config = dict(
    dataset='drawings of small networks of dots and links',
    color_jitter=0.2,
    task='deblurring',
    loss='charbonnier',
    block='basic',
    init='lecun_normal',
    optimizer='muon',
    muon_scale='match_rms_adamw',
    momentum=0.95,
    nesterov=True,
    adamw_lr_other_params=0.0029,
    steps=13600,
    batch_size=256,
    epochs=17.9,
    lr_schedule='cosine',
)
Rows from block 5 of a small image deblurring model, named by matrix and row number. Each number is 128 + 24 x the weight over its row's rms, rounded and kept within 0 to 255. All counts start at 0. Numbers have three digits each.
After each channel's rows are labels from the 100 images, of 14848, where the channel reaches its highest value: "peak on" is the class under the peak. Only what is clearly more common there than usual is listed. The data: drawings of small networks of dots and links.
# convs0: first 3x3 conv (model.decb.0.0.convs.0.weight, 192x384x3x3, each kernel summed), inputs 256-383

convs0.25:127111154130118120117120148130149129123157053160138105148157109113142169157130116134113167117161121129137121167134127158110120127125031112118128111141160111113128145117123084191116126149130099125122115140139134128138165129147061171147147162141160098124161117096147065135129121117088142140138132101134120128078155141132102133114109150132137124087121066147117159152156195093102145133128
peak on: link

convs0.166:141109124142142111127139123148026146133122082145137095127153155112140121171145121142137125143161105140147118142125121165116134133150143111153126160138142137145138151155147107095126145142131137064141109123083132139158154150130111080152151128155130123135151120096156155140140094119168142153120112091151130123138153168115128132098083113112122112127133088133117150147091131105056132069134
peak on: link

convs0.100:161109105096111155148000130157162134129137132116085154097146152124115191126184190088120158152089097140149102094153134120010089153123128092191138105150092093106084119120083093091204097104174142113140157077090118121143089167158121131124164127160130098140108094137094157105152153066136111114108096094100078068110107118109117149157112161118099147083102094106145150143116128056143104112117
peak on: link

convs0.140:142136155150135138142163166116141122136111153150137120164171092117117118111147127150135130124167135146147139155145091149121111131134154140113129138124155138113111128164114130162131083111122156132146121120110137122147147123073157109083130147105147185126156159130119124152147130148127146146136115129111121118139152137135121135123128151150133122138122123147154128140136104131156127127120
peak on: link

convs0.187:100170086153153122165092160171116085150000099135146052132153151175123201134163159151193144120127126130132141099113102148112106123153105139135098130094118100144114099127105107182118081106126128143147131100106176114143087139163021178088125118154129143131124110148131083125075117078106116155122139128134142135048119098140129124101130153110084074134123079122156105102077141113102135089116
peak on: dot

convs0.28:114160142114109128131007124115145199114134111143021147104157104086120153105144130122137126144124121135126144100125126151104116148098128097152081140148104110118177133075106106127140150089134165126137167057124128159091125094121097117089097136143173150134130124090140102153150116112103082125143133098134006130131151173149113120157135158099134090109153115110134145117188089050114054121114
peak on: link

convs0.169:148142096119120121134109142134119133133122145114109092141136174109133212146199137098142106110125122123120158151145118115158110139133086157131091123098141170142115147086122076176107107138148104083145154152088138118109108129169064172101146141164119116125133134138151160134086116125098100113154114123132109135081138095153089094103123147121052095147134112146153040098093122132115141053137
peak on: dot

convs0.178:156089110154138119108167105158142124140172152137143112144121132190129114168133149105095122129104111059097074139080107111095123088132174123133150151069153137155145133091099134174120136094098141131116113150147092079100120098140101122136097121118128131113103128171118095106136126108124134118115131057133143103090068145142128120147137099095174129069139120109138124127146118135092139154105
peak on: link

convs0.174:131115119108130140135134106151078125117161128129120074169122077093136085140112138132123123134130122136171110131034124123101132139128121103121126128153123141117117163042176141106108134179135142124126083130099072108139124124080135116164140089140128154134121133108129116098157132112164115117102127139122134151138154171134168126138163173132145133120126128150129146133180109123086137152152
peak on: link

convs0.52:122102144121136101130133120129131110156101149116134143087107158144119117104126079117140101125111162130113141135116141124135134126109125156148120140140122118148135152115132146122129139120105142121120120108160141139117120128132149131113099121126125123127120093132108127111142122145099112121154132164160161109165132114138146145108134111139141134123120134155144136088108110157137132131137
peak on: link

convs0.43:137154146164130151103101091095142102120056111165146105157116090145137181173135124142149117112137143137128110126122155132107119135138118135136116141096117116120121151141116121133124125174090132129100072120144149088133150160149110116146141116099176117131112113130140137108127166106158077160099125121098123127096179131161156128131124172106138125147149129130136126131153105118174171115174
peak on: link

convs0.117:125151168128154143108110101142112108119137127126153014100058139186129160088114149129101100088119067121127166173145164128111137124110187127119113120115137105144155114117130125155126168156160182106162126134104179105146108116139132149124117099133108138152082174113147143144055123104103152156127059097100108122079158146057181114132095175083128142072227133149145098120137122126125133097115
peak on: link

convs0.70:139140109120135152150112112105143127159113133126118122105135127147171125115128177103109143066155178137138132132137139110127135140112120121098156144120124136128053112130077154127110112154124144096139135109133158038143143135120147118133121152149218089141117130124133155089111137114131168117139205131107138124136127108105095125185118163131125106136067141121129128155147113136149140164098
peak on: link

convs0.173:156122110123120113098104133139125080101133098201114121161097062130128158118169182102121126114160134113128111130105184133073118096114128054084115147091139107133104135098142133141066103184123142129129114169199120100211130136128113138122146093126097100124106129136170132084150099080180120141103156082128103138098135112125160178127108153093146030095137131079148122194177115086110103095137
peak on: link

convs0.179:144102154173087093138119125114122100146161090091114127122122184126120104061093129097142108098088144155072131108145170087103119123102120148148144104138104098108134085157130101097117113118143094123137148100151169150099128122154071106058110091135134099121132169175110153112117113065139133113094127129108118115126120116092112160122127109133086112141124163115101146111095255115162134157116
peak on: dot

convs0.127:116121117118119113099018140097162118156155120113178123113140141152122132113182143107111111139151130150100142101157139144083087129167143121217170137109049125112074125123109090115055124087167134143143122000111142141131164127155093131072098103150124118120124123153121141140122134144124100161123116084132178158117104153119141093224145142122135117103107103118148143120159118032135137129087
peak on: link

convs0.93:156120151138147119148097117127000114139131127121131129176119122130159136159163137121148122136126123159129127111071151129125121150113149102127126137139132111089116162140185142110122167113111142230140063138148105068133116122107145144140119128121136128135142122145128090127140085089090147115141128129120139124133114125162111193146155118125130129162130147131092121134165130133097120092126
peak on: link

convs0.114:130113128163164151123029125120107094121118075152154062141132102151112137173144098134136099134136137149131146154119126158147090170136094115139112122140136124131161124135092119212098163130119139164145162131110143117124144124172157145089128083156153132103148120118140109134139119136113130194134139096111154118094128137166125105109142093161211188108141090151142158132112114142144125141121
peak on: link

convs0.1:135111135107125132124087123206109091144136103170129062069179152149139161103158126115080124151160114112113107154073166076098139115109112118130122143081144160143109139093111129117124166109150138081128112114128136121108113097151116138120115213163130142143157158158158121128139098116103102118143150128136109170093150118112104118109152144153125132125112125136128139125151115101130130144133
peak on: link

convs0.180:049145129138117127123062149125212099122063143124129108124140148150169165129140167125143122150122144146106148148142090190138130180108092141162138147098099122130121130138103131127113193103120161106136153150154156173150157158140144119169133149139126157150153129147141184107141142062134133123107106101135132130037124106117154070126123128177141146102141147120108074078114096094154138125134
peak on: link

convs0.60:134121109087129147140151152133118125115144105147124119143141098140123163099130129140110146120130144133118086139070116140096129176109081146118111143080131103108132140030137150128113125174137089083122096124186138142140149115104162167137139105126124077144164096106139070105120137141120170147119140093117147115072159104132141160129106143087167134105152115161091178113108113074101127083164
peak on: link

convs0.67:111152121126137134110055138117129165146136114152134155154160133149139167100185131126145109142126118133107105061098138155058156107136139155164107130110070147109156182124139125116069108137160121084108142167119130123118124148104082137065151135198148093096147140157157114117136145107139090129130138087109088133135112155120122095074153181135063152075149096089132133136135139049144090127108
peak on: link

convs0.18:126149104122112171145106099157133110090141128140108065111152125155126167109117138117134136162132102107165137124132114130136106145114158135158132104106136112111159156137136121147152143162152145131173115135121141125143141145173109117117138090141066146165115188102167146113131152109111109149093000071187120123095125152088234137126112155089139123084211119139157109135125132109126118078124
peak on: link

convs0.79:107135072161151132113080143122084128112125119098154025131111135123137105106082103122128104140170121179150129145091142100130164127135124134153148137081137099116148096092145123120123135125142142097127143126128080090111141132143101106112163175125191078133120143112150155164077115096132125124166175069148130126094145153147028098117129171042119131107093137134120084127188137126112105102128
peak on: link

convs0.113:124133105141099128143078127132149187133107101147088125117135132126131124120154047139136136135138119136122138068117141160115098140110118160060113074123111113144255145140106141137146140114141144119112133245125141131132131132116147129065125122085160132134130143124140118128144100094108123108137127113121087146154136148112124118000130136134141147133166136120143138144137131112122088149114
peak on: link

convs0.81:122119119129154124132128097128174157114033088137120131100146121134112136157145133152115171145156140153126104135119127131152107145131127108129126115140133104090147127116147104124139127143137116195132113123083132069141156123104091109149144133141134123131163125116148122137128131119114137131110132129143134144044144159140129142136053126113133100066124103135114137155096058131112137119143
peak on: dot

convs0.49:145125136141124135119118133134152103139106141146141130157132104126045126134152135147129095135145130130124143144138132110128135135137139120136131142122133147157132123129133138150132120124115149119118155143128111116129143155106159136116139122114142133129134116127123132137131106137136140142119123146110123122149163137123134135132121124127142154146113114148132111150149112136157117119147
peak on: link

convs0.39:114086125142136130137160102091152118130141165129135128146115079126125100119115124109095111102091132113092124124059117148108130121128096116119131118119137114159118143056093109119118152123104130048141131121158089146158119123111096188095134084155126110131143085110127102116166136110058125163116133122131140120092119139128125131119142161125185172126123106123133195099099168123098109227125
peak on: link

convs0.89:134111148125117150122128107129116132115132092144132069095123118101119113127133115147122125115145131131121103151124135161096143137116101159146122135116146104127121126138134135092129123128148106131136107123129178136116139119127138139167135127134128141144138136168147138138120136126137139144122120120141128122110142129116124135134150125112122135124118104132128143133145184099140111099123
peak on: link